Rows from block 4 of the text decoder, named by matrix and row number. Rows with one number belong to one neuron. Each number is 128 + 32 x the weight over its row's rms, rounded and kept within 0 to 255. All counts start at 0. Numbers have three digits each. After the name is the row's rms in percent of the matrix's.
# fc1: MLP up (decoder.blocks.4.mlp.fc1.weight, 384x128), inputs 0-127
# fc2: MLP down (decoder.blocks.4.mlp.fc2.weight, 128x384, transposed), outputs 0-127
fc1.92 109:091132148176167100138145127071138163177116148100130111133120169104151148119155157083053146138139128199113100146170091169181122160140084082134132173135125109140140084127153082137151146137148086133151116172131069070092138105100090090167194136174158158164119100147141163136182082086177131076114121113103144110158101122136114151111110127167113163058112180058168140180185138087136100164126
fc2.92 101:152154100198069096153149133093132138127118119168184091085110121083184143101089136147133167094120092063149157147104142109094132132141115195117107118115173075075131108178117184108107142141124147176161072096160183156090154149170160107113180129150101121115126119165126089155154168087112185142149133137105199130087144154140109144176119098159109085188110085158120070087119115144097121074093
fc1.93 107:158123069135150083109146135101186144162116145118104150135157179071131082122106083099189090175129095139165124185108137139108153164151116142059165170091093102129169093129157112094148118147046094123230099164099075159067140143161105097184150142156183161098146100116112146111103147150092098092186107133122144171111141143130151124112110134156101122070066135125122185125117135152123112110143
fc2.93 109:119145156075139072165066095137123163157170119138105166142174109150198097111170135097120161074140167112091120104149103081108105169123181171092054181090139129143116168086165125107096129100130147150125172101145120113143122157146139094122150151092175157184090163115099165074127117086075140117109137118098095115148118124160093215113165112138081170159161089136092129109087106210131141105142
fc1.94 093:118104142133086089164170164037136101099124099133141138142119147130072141135144162124161149104123090116119137160090094117105184175148097114100075103087089095123201180111082081132171133110149099103157132168120134086139123155098087089135149134115156094125107126133067066146137145060044079092139154130125117093100177111071147158125129131197186107117167116109108179116171103159156102108116
fc2.94 099:146171127151071146130152181174149137171190049138119107142091161113144052142164128196045073102105108130120136124119137149084117063116128068133134163137181091093144165136133180099119157061147148112147116143123144123166099172171134089140165116137097088165132116122136120100091175143099106115172133146172091180127166109115087136125142130115147120131062147071117118074112083170150147112104
fc1.95 093:122185113147113143100108164141129174130086083150126119128131114125151176101111136039128120131180128068078142141188156096146118129146081106110127167170069128193109076092130185047167180074146134152125067156152135145104158117144120132116117110139078158100137113196165134045116125145091090110097123112166127143114097126134194092154120110171115144154110058139139083118115154155114120160097
fc2.95 094:115126157127161094124165164174076103050160171120126100141158087123172096148159131118137074122122144119168145179149103113141099099146067119144062114057185134120135166183141128164186120193102127156124145081167139145128087125181144102169077159086046105126131115061109161154102138133124091091127140188068116160136137090151090127130139148110127136148096148090147099185115151128119129102177
fc1.96 080:132181161172102155184151139115137140144069095109095135131072146086084094136163118123118113161155147124136141093112099103134132167179117110154080157088108107107076165122091119117149077117142177105091115126150201151121151099218111127104170144166132134118059116083135093071072130152209076139116170133104104075172149086161140126100118138139118138144126145089113177116100070151130168065101
fc2.96 067:108135147116104100102194151134108140098140134155138135125138124113084134130085157187108179092085118198142135211174157145115125102126073123132153149150122080149126054129144173096072118109110068153139158187195151172108111094091115168080101130068107122162193107134114166143119173092115072089109108133128128113062117158044114122123131143098131094101110147110144095153156178117148097169140
fc1.97 104:143123162154129095169109095126143151148124163098160077097102175142135132176116118139134140137094134079087097110090171113085113113077142155184134108149079059153147057124135187109137091098154151163142179150118107114154127112128127146123169123181182182165108094103108093075124106188166107140100130137163193174123155132167142118090124078093107091097196162093148183151115085101143076133066
fc2.97 117:149094062120123115136093170180070142089148162179089111119177133117093119127132168132180091124132119159147108159145175130130142069220063084176131128125086133106104160112151162161180129106182129127155146145179188119095135105139056104124170126087109092133085121172144174152092153092097145124140125105060082127137138107073104119081107128149172126118110090132113115137134176115192082138139
fc1.98 080:084130120147110168147088168165092105137114134096106084127130113110138187114145094168093096161161177106084159107118038162131128176151111143062105159190158079096144083105073205151114114101121107146114143092142120100167185123099069099139155152144069097082112102179131190104099104173121139111150122095165164074122113127131144114105062110084114163102162113157142070104151139125113133125142
fc2.98 077:165104150087139075163133093074111126143125175127092144150168115166121154118092085122175118112131078165153122153126136108136066117165161080167131112103096207141110179154136112133087161140078136103115108148067113128107141108066175157123109158070141133108117115091094089123195170092166058153166100136120082179163105138145180203112173121130146126161133149114153169089119150179069128128131
fc1.99 120:157108079184114180104100142108097148138114131132100161065190180074169182151104116091110123090187187130126079166116112189142145139076068181165113125126095086155197084140136159134060168128111087138150122090128144102092164093101041079109131140138153123140152162112102109108096144124141093160151124099132160092155147114138131131133197174112139112111091144161133113129161077117107159141130
fc2.99 121:191106156115156149129160071134101111158104062106092173127134120089175179174111084166085132115154160156181134114119067153155143190083157141165099100139117122159180136122110181134095165082136069099158167143107129093101049106115128114138092192089130159149150146157121119108116146129137137132103060131085146121148087085139120171140066180101125093100144087178138110170101114117108143188123
fc1.100 092:141139098093064091109139153156183142113106126180113135172113156199167177100063125098158159152160153176145126143151089096175084117142143179130102119115139131163090123138133104171144100195160144115105130075162168048093084156148152141133161136075169120123092069115112090061099168111135128156106133091135087113144134128155180117137133088137160132071144058105122087150159092121114077141101
fc2.100 084:161120095101140155084180197096072163084117147128106128158129152093102129106145115078153125133210139128108099065144121099108065125147169161111131089153148140176104143114132122096140121129184124150124059137137127117144075120120137137093117093017153090135144118182151126101111155132165198147110140127141123149121087117136138194213150076171100123105145140156103093091172149132114162067117
fc1.101 110:183162115138099164093100113109109128129135106139190141111098138106123120135141090104158126146138108103167161120105135068137126142112224164124053130139141123106099133160099184148082165105165081106112157090148132198174179079125119151096097098154095157166165127079161088098079090154105138092199200120146182150164158140143097179107133119123136112109107138063134149113115107086111104172071
fc2.101 114:121126155158088108192146098114110134125150130127125133132145122131180113157141163116123125132180168137073131148124113111162164132118102142119201169173171151134160139124121053124067178145092111116147112134154139111077134052135157179181118170140073132079123105160135124069143167112058115111088062168087140113115092116075176068120088165125123085145157210188107094159099140132127126151111
fc1.102 092:130102080180140167117138115131063161156099164094150175155149078082175147146137119159082102094127134141076080123105106169156113164161136133121142152111121123110141148149167137093113138089091101130147112184108119120091141070126124176096111170180200146142148129109127155042160124141159161173081179160142083113079172103124076091124111124104138178151105149179171110130195162099070103098164
fc2.102 092:161109138129117093080122168145184092077126141179120149161143168127113140095104067107202171138128124135165169146164155109093123079164072162121074107143151146161137116077066108119111081100108149112086137099177132090173177180114125165157065128092090094136111162105083154128137146130135123126176086157097126086178080109105119129105145182106135144091114098137092102135132135216120191169126
fc1.103 109:129131097152092116078097098118095126098127082082108125143108184169175126128207124130127156125095174111091128196166133103156173150143115096110108130093089084092125165090175116076164081101075118132100157098130120130107158128106087092138145141091109096146176070115131130163112139128133117120130098078193096184170130135088092080122128155061125075159138155129083188222106109142101125146137
fc2.103 106:119119097046128169194127107136123151159163126115078169109165076102150103149110137108102145141088125160145137145141145154158172153151145112127111060096072114116102079217107151150120134057136179083180138149107144086129150132200122167094140127153177178134148128155122150103143140141089086142119145132127164067106029107135127086140133117120117113117183123117090086083155186147163107100112
fc1.104 097:178135121168147081122097144195131134047127160098089077112148115196076153141187198174138104114107122169145167152145110128175103102075147101131148171109178110116135152117151140122129088121098124152162135052111136141090097157100121150042173120152141160169153122102135093065189170125157082153157121072116097126118096103123164142159135160128104118074136149173096136116133090108101086128104
fc2.104 092:098123089120071151111165114140122111150225100101174124151060085126097157168084130113166144063153181123144123136110150146148169156095112131197153122140160119128089151093198173135179117177130141095097137195164119158167128063100128115105140124122125169087115135094130107116147072103131079100092117142132145095119104111153104191121082110137121179142158115175085143062084086120152147151146
fc1.105 126:089126078125081112084131128126123121074130146188113158142176148075120107144180113114144109141069124178116146167177109155180117040134107137128125116152102032136172112085162100157219103112141141147148124200100073153173129150143156083100146150090163150159140129156089100143133136115098187126134090114185171069162121166123104106155167141131121101154161081127116143166148131148099150134106
fc2.105 129:149175168119110157124107164126115144125151071077208138097100124122181131089169127139108142112119176097110145150134134137141180074197118172164160108109101106125132057083166096091146165106143105113088159145190104085160104065123124188189154089135121137073105135176099140180136116114123146125158086144139105150104144128138130079189076143118100120100145027123110146097121121090123174135119
fc1.106 094:156125116177082050152121098173171079112130112095125145151178106125069094144124117094181075187071115133102120140132148106157129083092087105165106135177072053104148149169150153066117130174149087131155146152132125168130146050134171119094108158092173095115109115084121120116175107154157102159191175122150160116112119077118107135154132126114117084161103112171105139137174176137114176125151
fc2.106 089:107212126129096132169137154129148138094150166163156124139121177137118139123089117130115139132177087100111095135089106123103115114072156117125090117112042115168111153163094138118086090154135126140106108104138139126053145062170164099159104121186107120086096071114122108150183092168226128169156116139134092181129120156144050158136168111202115127074147131149157131160138132088147108166086
fc1.107 094:190160156205112172143111146110147109100100122136130103167182095103152079093136115152168152077188108137162124192096075101127133171132077101123126163117117158133107126183106141147114142101140177072088112119125168151137152154132085093122148139111129119142069074143145163188148105156110095109131103059136109154150080143164133190077092113101125135156157159104078129083091081132070157113191
fc2.107 091:086108085173188137113100118102049106122142149116081177186072066154129133142106092043131144125148142125122151133138131097155156122071151141062109132157131119153141095144193142147063171205098095101175152145131080102096148129135171170132125159127133149103178120236101116088104132146142137129117120129110178089095133156086119100163108126111109154150115117116111131190106153134155143164108
fc1.108 108:089117105124122157142113134176098131161191122156137123080130174109087090151149150174142155180163093149149083169134129145156097156139086130115157107162097139101126115122100170145096129074127122138124127071163095145093148209083153131127157109106107171167181160108174122085120119147079150107120174138115098139158188177146106156130133136119039059138118150111078157124166132072066068064152
fc2.108 110:140162124123146099086138188117161130130159090082096123129066099154136108135110171148073164125140108134189148100104130094125170127051164169133131073165122173133126106061078146184098118119177130116071124107173176099182040147123096124164160142125129163114101184121163123132179172115168140110115072162137138145146106131112142096116107116103096105120147136120219098080090127122124104184120
fc1.109 093:082109111161112130146127184151120071138109114105146104137154124103119190117121082152133165062155100116132157180210123165148148072172142137130116147153111140107148120081059147099110089042172070113139090099155162167092112071100158142145121164160072113120107133109158125165161098115151078116122127099188105128157159153132116164122099121071209131073130154119108122104151191112094094144125
fc2.109 090:128091127038121116106108137143178171123080161132142089121085120118175100086148102106095150138110148106140094102118163121105111187033140134130193146097165136135190102172109082126100137186113158096177156175046145090141138165099198135117159117130123142120148162110126127119137171101112120175124145160145057183105077082113135130174121118103105121146153059153153167153131090099132149129138
fc1.110 103:133163120113143089179156148161148114117073094134158100082084204123095152104051129121134155139116127162116178115150084098074111175135077142159118094090105149156091166072147095158114098153124172156197092110136079141150154135102118083130171121107159140134143171133054141108177148105130125076078138083109105124114112167140106183144174150146079117148164086094160057115155074147111114151133
fc2.110 107:126127168124080093184161127077106148108158181110094142112131115130183067122170069163127112112156132157143140134114161134159083202107106159108157164099202109173152145190095141108120192126168110101073131141148137153057120115093174151097115150100150145103189109167109151088072047095056100114138131143141079116092149106123123134153123133101149164149146124165128092162123116106144091081145
fc1.111 093:183186121169105095208113181140107153099135113086095121139083057144115126134109067132138068150128164133189113122135092097152124200120188130142180097118141079118109192099136078120098109115121150190166095088149137084132166155180091090120083133134084087127142090122153097119173150174092143122087164123101078155083164124124161107114138097108154140169138131124171157094134164126088099119117
fc2.111 097:143133178119112194049111158137155096166083139096131134147118109118191110150125169194128176108057192112141121124107139139075146113131098147167099124169211127117187113129168100145108110138121084078149127119178105073170139167085155134151127129121079106160112122147060156141115100120103111138136092120077146117142167100111145129097096144114130111115096126133092108152073146171179155216081
fc1.112 094:162179098150178147144086117132116225095121136174167171085149100123114096090077120113201116129106148127148109083140161114080071152103160114077166192103112086073100172148137174148141130138115099091110100116127115141157082101087124128094125139113143098169143084156133090130081072152077061150129146118130188065084112135160129153129091183089150149122137101123102156165153160111139155114153
fc2.112 095:098092115170149097076193170107117093121125085122099121153068104131126161120101184102054138102086084190181086117089145133110125117106196143127192174194118136071149137119136138083108126181098173144083114107164148116137158133179108081157150158134064068158161103123172132097100169119146167088130119139105162092157082144155153131127125114104094119159107147116156135108187154124098089112126
fc1.113 104:114094148146102077090129219147129120095120145129094159113186148145107168160130116140022118137188161106136114120109082105124112191192167147164089116126077121141134100090129112170123118110033125127113120149044131177136130114118127167137159139116093094139122158143152052120104139107059061111112178175154126138124123166131150147116082117124075122127155145116123136147105131084098119143088
fc2.113 110:119099188098157102170102103060155168165173154114155109113130082093186058112134147095139120155063108124157129162125140113154074119127137188127177069104171127120086190148118107103076166129159168129176152122116182096145133104125085130130151082114076118108044169155178116147052135099059141118142134148112104126165161130129077116148141169154159137128171166108136113139109124149174122126115
fc1.114 085:071084082146145143125099165137155186125124063093149120103159116115177088131111100065100126187160083098085144152118107139121112130139159153153128123147128128096107107113097102099144182165193059148126090111111227125129157098097141131160054126144118098115168126049129113144135130140138190097165163106076100120105135102175151189164141136121112154137122084112094126119111077160075087125086
fc2.114 079:125142136096109077149142131127158075170135124155098075179126175118141155125113145118160048133121146074112114092167167156148137134085136097101153207151097133137141098108186096128115079145081158109109151108157039180141099124118062139157114130087135163134112065135095134122170134097175084161120110121163113098141121144083163135150069100157142105176135175135177155182137115099153188101184
fc1.115 102:097117161082155104115110120170142132108114139164169145152161155115086099209097063133113142154138122094162113204151144165099139144152114154163137178076158096123163084140155097143175083160120154160126155138063117141095100050153188132143106154134103143145138094163135084140101091115066091152111119203153158124177165146144112137073149166098124094147161139083104174106170136064130087102114
fc2.115 100:178122088063127070064124136131157186146156108128094143119148157137131099126127156145124095104080099102142126075098065146140147102125066080174091159163109175100149109139135167083138211119119144157182124120098115126121092090125090145160162098079162109176126134170140152145144088067183194088070195108119159127091100122144150183176109139163163139088154148137095150158126149122155124113126
fc1.116 109:155155118098114138117108125152165177094035117092119110092113154146107120138118134075125143123093153174181093072132160083087121156076158118165124080087082158213128117171102103182140152101098102166073129153101093146094082156121102108160107111124132136153114165104156147073172135175091146105138152103094172145090076193107145161149181133159133134148151178163120176167156101138124168132166
fc2.116 102:131156143140182132168097173154110146097187173134076116131065141111096126182128088096096132140085143082106156148091128118121124102099079158126155130141156195150072091175121103116171106151104209100154066189136079164126086167176150110143125100130118183129161119045098130111119145129124143072098109131094137145151110110164151098102091136170116160158069114175073117153105098146152160161126